Weights of a small self-supervised image encoder.
Model: 32-pixel images, arch vgg, norm batchnorm, widths [64, 112, 192].
Training: soap at rate 0.0035, batches of 256.
Data: trained on short English words printed on busy colour backdrops, 22605 training examples.
Rows from block 7, named by matrix and row number. Each number is 128 + 24 x the weight over its row's rms, rounded and kept within 0 to 255. All counts start at 0. Numbers have three digits each. After the name is the row's rms in percent of the matrix's.
# conv: 3x3 conv (model.blocks.7.conv.weight, 112x112x3x3), inputs 84-95, a 3x3 kernel for each
conv.15 101:140136100118145152128094150164175147106090171107139145158118104146124154147089102114136130152133126128126138079144112158132131135117161132164107153139114158134147158168149204208165159157185135145122115173172147118105100154135107131129145141129200143148141143103155161174108105123097104121153157110123133113134173114201083149
conv.16 107:112152134115154152129135157139143150136132142134115150098153136119121135150142087103152132141137191127164135109108141124157138135146146104130137141161173127147146168163181125130142124130129128099128092102142126130128115071133102088119095121108134150148163095147118137172185120086131132110138151101122149100144112134163141136
conv.17 101:128109138114106089107111135122143167149101115104127139149121129126151129115150134150124102149117132116118124149173134120134142087125111125108130117112121100106144162115157165115148127140146126134139131088079126079091145141135112127120131080137104137127138117134156206163149107115141121117137126119133137159137054135118153135
conv.18 091:128124152069147115118152111126129151112100077118114131103108144120126147121124154143128127107131116188133126150132117108128169161131095113101139109124138111149129118172149115159141140110192121151111177129152128139147115133131118139110161176142087136120139158127111129117056166111110126097132118169116106130127131131131115085
conv.19 095:136096168139101118114110147142120153134104150103142130121114130167112160128108106125110115115177114144104134098130096163080116114129105112100149131102112128102115163123117160125142127142148141091146177145140109153146116178133118116140159119138135162135110186114187134134133125084107144143144111110165112162140149136144161164
conv.20 103:147173124126131134122109074094149139161096138122123119136131189084114149145124132148112097103135107136151135152160160091107111129156117103117106129129125157127135121112156133110159143147127153121138143135084112141144147104101125121106131097168153158116125170140129112135100179166118133113121122139126124136132133148172187161
conv.21 095:139153133138177128131113120149105146132129102128143134126098075117117146137117120108113129107094095098139119090101134092141103104110135101134157128111167128116130129103130123138128143109142156128106111108210156158109124146103134107148139100129125103147148161121172159142106144103138131126117142124123128081118111098154122131
conv.22 112:083139201134141134159146113120123179124108168169139120130100148128148131143123095157128117090146081122129150140159117124103156126099087143125110114131105133120158115115131124154155141133174109093133094118161147152113126136117126128140134117147123150129154132143141104113124141128115157153106135160106158129145131112119161138
conv.23 097:130110103159083104130132103114124103097110142105155126125143131154158150139123118134148125115166142112145081142145105129149146156128110131123123160188112114122143092150147130131136123124148124146146132075093121167117111139085129104137142154122110099140118103141126139072137117106123116124128145124144112153121170145110166112
conv.24 100:101113114096117138124126131150128137060128163098130105152102129095109103110124116113132090184196126143115114105126112151098109114127138185159143178184158120128145114135124118154131127118149112142099133138148110086135142149123119125142108101122143158127104130121110143137109092107107199109151130156153095141113159128151143135
conv.25 096:154115114081143117137113124137105140137117182130160134142112137156164133138139150136095119091140071100118135163172123133129078116116178102111144139108115108112113133125131135151117129151084151148128115107085110080065116134132152107122099106120100167140101141112159157129102110109124160131132149145147107100122093119129118110
conv.26 097:085111143091114133104156155116180145189113122104144167170143152167124156134113140083124145104132102126102127113131132136158141097101114111121112110114094123122134160171127158137083166098139154145114143149146140137121098131120121094116109136135100124113082089111105155128157137100177157116165178165137110105099169123139123165
conv.27 094:146140144134165136125160168126124108136113139138099122155131117117125140128151093130117178133108151109154123119102143164129095067139146112156119127087167107164123089148114144101153155150114132114140099102103131102086110107098074131137123101112108156134118107149171133152135114134109144128132134112145137115126110123141118142
conv.28 094:090136107108158144134128165102188131175186147127160123148115125131163153124142130133149165171110149163156154115108170116111165155141152139148116160135134141115131141132168101118122104121087125133133112117131152130101119138113139139175176136118119106134161131136151162095103139111127148145110147132148127121139070128113154131
conv.29 093:126131166142150110147135177129165150122160072101135139135128124070132139129094149136118140089134139132125117095156131144102141111154111139126132134121120123110115125131183125149127136153114128133127144113129107120097133154126152105158105113159121154116161107170162143068075158137133144137146107152104139086166095131121133143
conv.30 106:105109120098123116123128147151106135168096115138121127127099167137141132124112121146148150143157172134134166110147158148193160102102134091166120107157146156138166155160124125057015155123058126110124126154106112099153086179127108153149138109163139144127125157095148131158121117129106123173155147132099111180138140122141121167
conv.31 095:124116118166151130150075167123127123094093111141096098158134134166114134114169120138121134110112106082158156146130144175158164138161110163112152148138174121147125156114115069141112118141083122150131117145128126139120130119111113135117139147145096102140140127125105094124134111128116183116173152148137089159104144094120126124
conv.32 094:128119101160130137131139096135144093173144140162137096121131131102104087146109117133103135102133087101099104168127119152152129123089134137099133131140097099145127100172073139124175136107123091158146142110150137137145145085124138136099123121134094123105105103112102139118107145158139123162131110139093074087112081073125138146
conv.33 093:143097122113091174120153127162149160155139150156138132114170092166092144149116122102148119127122105096133097140086107130116124118138085148107130122116093105152123131168162124134183164097172096137113133105117139130155137120142133103118111132106109107157194115167112166140162139103097156122134117131146155129152152143104112114
conv.34 095:129151128122113139102149129143127149116133146119154119135093116152090124095112141134100157129143109171130149130106176077123112137125134139126137102115126168087144136100087125108159099138153082097129128117126143130114104122142125105160120164133102125153142120132102082148094050153133167092095137113102132160148133148136098124
conv.35 083:126105150105128139130172128135102135109115150099152124145114117130123147111163093090122158137129101120104126162109105129148127105151126118121125123118136132133097080144142164055141154123128115156104117132137149128117174098135117161128155117152143138115124075178107132102141132174130188127142100162136132110133128088128095126
conv.36 100:139122104093153132124151123139115158142102135112148138150141122133136157154115095115095130126142144097107138134145104101109145103146150149109139132093174156132139146139170107159079153157153162172132103093195148170145155128159142147183117134121147094130141102095133101114106151138127118147115125097141115104145091194133138141
conv.37 128:082105105171213122122105105102113140098137157105112135127113132097104118109149132131126132127100134154122111121127085101182128117176123122110132160095135125145111144106168123118113103137121101119107109128139134139125125149110052242119078210104110142105107117132126143139130105112125130129141147145107123096131149111134141147
conv.38 096:099120117105168151113129113122150156103116133084117125134127142157129147129151106149127147129167124150111176126123154125139140122144137167102145086135111128096128161153217223162155150133135157108135165152109159137157112136113140144108146134146174136138121149099177111144127128136109156127123109124169109127120162137146135146
conv.39 104:131131150130132112155110103126122173123137137098137122142106126109094126147136160107134120107101111134109149157103114123095171109145164102157130143111131147114107105153118115126069150124157126085151126123146142124119172114083104107122106129123114146130114125125128096121089203101121095125109093099148098106128144118135125138
conv.40 101:124156117139113080101124128111149140074106124120133138124152123093117131113130133129140106207149127131154133149180159142180151156130137121114106180189115140125119133152151150135181117146178155134119141144137165123079103127119161107131125130122165107126130090138109131159111094131120163134113166174143169156119111127153178165
conv.41 103:174142116119139145109104092152157127133119120117118127114166125139110098144120155111129129137116114128119136156129113109109129148120109113123134113162106134077136136129164112166118131143142113146134131134108127088122146166113130114104086126101149119151080150122136113104126174105112091127130149137137151180136155140171215139
conv.42 098:122121110104121128104122133133085122127124123096133145133126124111080126096130121125182127148149158140115109117125133146157112169097141111146127124107122148124136139143105139117147142123159114147116143134129140148130146139147080144142155099113181137159135138127138166123077113168163105119116106100175150119073126151138155109
conv.43 101:118121128115111098183096163146144109115112123149103115115070124086089113189130131130163152086116123145126119131147173194177086127131152128133102138133134115122139169084159098107078140172136118162128112145119128135123112150122136103094097141151125120115116119116128075172115129103156118153121125109094103113145132142138115135
conv.44 112:077118095133141155166133156169123129136101148147129137132103128100119125144138111146123126127105114134128133141141133178143154089124105107106099085111114154115123160141152158117131156161154148095121075146119149143114126104119140129098127125124145174130124112159129129178129176125154096154121144142134155149134111158160092155
conv.45 100:092132144166115134170136122101094117150124163131122148163113157129140143113128103134140128147115113096131136139125116142110149136146124132111149113116116138132102110138127116120173163143157128126132125126133124142130132105123117142143132106149076130111125100101144119149117113075130175139161131148166178128103120138150143146
conv.46 097:086133135094115131113126153124108144107100141112124148120130127148149142170135162151160131141155123156138138142092117145088152084152134134117131095135139119092142188169113165150149127163157151118110153105145133106119122124113169131148159138154153119127167158163117129130108085098125136139165102143099109142197127149131181106
conv.47 093:124116136135146119145133107112097141091114098126138100142155117132151142114125148118164109146168190159112125174137125125171136064110150172090153121115144131106130140162162141120157102162131156108144124129113124138119126153141139146134111133153111134091073098079109122142115218131146162071094136150114151092137123142150119153
conv.48 106:087115125136091133119119129107173100135103141142131130142152085095086100155108120150129123114169140082148130161139146085126100158125081108166099096119164126131086164154172137134101107138111141112099129108123149114112139115138116135103138150123155097153147158159128138137120145100145126167142156107142105158155160104120156157
conv.49 103:116131125110108127136166151101132115083110118162137141111126138145074146133192126117097146103127129123178158135083106113158086151166155103109126152136133155106131073103097103132105152137123125140118105117175099145138116107132135141119169090109162119158136132105098145113134102163186168159143157165106165148137095130158203160
conv.50 090:094097111117102082121135113108114125079101099115107105107077141143140103111117146144144153145151156154162116167118125155141172098141124157140143143119127126131142153154123122156166128153187126144148139180181120147097131114103139105121127172109123105134078147128134145117132188111120139145147130148108136124166105147108164107
conv.51 096:154136118096135101137090128115121124118128118114119134097200116143079141104105112131122114157128128114132121120121105137120139155127123102119138115147140135166121112129134146100156157146111117100133133120124135127115127114148119150106151126150152134177137144131108097119129081127149145106135104155147160146142110163149123115
conv.52 113:119066139148142132112116113136135158116145132130103134127139114122117117123117163139160125120151104128131117105122158095135135128140136131112137120167105119127130153114160103146161139089132149130090138159137142115113130124141115127112114133135131139096119135154132145135180071090129109169105157135099110167116095123144168132
conv.53 097:126146137134107150120145190154156169120099125094111141127106118144124150129101130102115152134134105143132129143129072184181154129098139121108166171142099189135135136107166132153112129143151116106114145132149105129140112152138127168148187120142163086119098148117143135134107071096128145087149151146108109092196143144118136145
conv.54 093:064139100134133119091173129149152136124154146155130127130168124118113122106131133156130165119113119116121082145147142148140168151148156144118131137102158151159112136138095136133168151140141173123094111083164146113121129136133122133067144116143129114175089137111121135139149101181127137150122131110173125183118131112168169148
conv.55 093:148158139090135136136133152106119106092096150133102154132135128133134120130156143101127139158137107152126110161136120129129145113094111116117139121134109178092123156124145090132136045145119133121105111094058126124133081174154140137136117173145150140115175183164181165150069092094139136136150133149120115122125100108131164126
conv.56 089:113102145129159146133134120162168140139155134187092150120107154088103124119141114122137132140130146124109097134128092126118121147147162132135149146110130128127129130150118157119130166154110138068153168139144114143135075153143116110137135143092170088122173169117112129113095164161105144107115096098137150116115132110127094167
conv.57 093:150125151143108108159120183105105157138132133154154133153109120100106119129116161183126124121138130146123143150140127119155096151105129127129152106143088132117156156106110138149150126129170169098106106060061136116164121136115108118129112108110148156142108095104134141108104138151165145137157106144158096173128100129152145175
conv.58 097:128143126151134114130124123107127135143139142143095155130093110132144125127133127106108117178148134104140155140162196146138143147107090166098133116145111095125131156137121166127140156128132123129158133129085116089128167144159133121118114116095149099158156160123143130136067068095157154135152134131159129130113130167179182170
conv.59 114:092119150133160139133133179152097120149132154154152139166144124125131141142119102117169100132161089131128156155124090083100150133102146135121123129161135099116130159127133155099118155118141114150093120125125129102060137100120137151077092148136118128109150076159126107179135105092157126135158149149093110146151118151204149122
conv.60 110:119133114136102126108125115152159093128127122121123146122127120153146160137146132114141146107169132118132134139142137155152124142149116127134131129154093143139102120052149120143137151145124122122137133112117150174132131119144151146129118160131151065160133120114145128101198162054142138111141127123143116123090146108134166131
conv.61 097:103112105127116139120128153130127134119102153151121121182110131162144160116153102114131146147111164134116147151139080152079091106145106123114150107120096175107140151178125144157145126114145172084176135155125133119145109117121108101152158129109121124127088131147107151094138187124138152099151123115138111147125182123152137153
conv.62 111:109176136129169179118148129154131132146181152118137154115102135118105083145135141141114155117137135140126087144121108097139116105102121128142128106109088151128147153176164134136169127159129147145121099099137151105126121100137107098139108091154150121130138135165097156158130090106140115192152149148120124129131116122159124163
conv.63 099:135144128142131085164109144107114117160144121108114156130101119092157112110129142147141118141170175112172128145101158136140117173115135088150130139160141153141101149087182140165158102121129134148113161153153120143144158135120156134112134127124133081140117142152121061125104092095160130153127120141180098190132146113168186146
conv.64 103:118128156180132181106174120135143141111132139116106132132076121085075079137128112105197101172183151112125133120116126162143147123149121153147116188123159132139146143160131151137082099123102111171108120202160150134133146140085111126110107117147131102161144144122122144168119145122139140116135148136079100105171139162144163112
conv.65 098:106103135133156123124100121087115127097087148121124125100146133142128124131157117125155125119155130127138142161131130205142119165136128123121159127133155115127121118138146152099128134113118131166154104134139120151134147151146158103145139137126102147090144121154156110131151213117125103127118123168130147119142128120127123139
conv.66 094:141125094131046178105126149151125149099130131162119141114107142158146150158120119142102144159153132123132134118119129100101149145141133135132123116141119139125105132141141127128135124133122134083154068140048116108088168093117129132113115108141129139145166104091117126118116148178148145114103151131136131124165188144135116132
conv.67 101:133131119132154140105120124170154142109175121121141108153173145139089139112144138119111090138103113128114134094126145102119132165111125106108093129117116134100147137132131121105085144148078131120122143112129120165093088125152112122132192129143165150150137169145077106109145123144170158097142150136133097108148126112118133131
conv.68 089:117113141142094125128124124127099134117099136125155151146130133150101107133125115147133153143101144131128108200103095134146129128110144130106140149119101092162118137109117133117130117157118116171117164108113136130140137112126121125116155127130116167090131148151139100163129114151114154140128119124107137114140142133162112120
conv.69 107:135095100110138163141141140118119103119139114092129141131123121128114087101141121121135159186173113108149116117143128143106139103129144157144134131158124135166143130089179154156127146172119104130119178118146128153132139116188072121082114127118121164108109124094128113142092112104137142141171119151151137084138120145123170108
conv.70 087:095177114121132152153146160120151077138129160131150142113068123132133148111124103152123126147130134154134161139148129176174156127115112164127142148148172174133108148112059152138138097121119131092130126094098108121108189115134132101098162142123113122134102123102102126103132097106076130121138107149136105148096092131142155136
conv.71 095:127106103144125110090121109181097089126096126118123118139119135112124178133099114126185170165153153119136124146122085155156128077121146135129117111129135127143108145120130099110164139168156137147156116167152177124112161117166112164138115160129169134143175142179130144140166120192105162158112143125141142189165132144122149208
conv.72 092:104160131122152129118097133115104106112129123124139119140139119148118125130142109116124130116140141129138128097075138146112105149156131120129192164113123134122138126108175129134101119098132094116154131129089126126141122057132143132117161071131132138112147158163131121136155168152119154124127107106124110130137079176117153134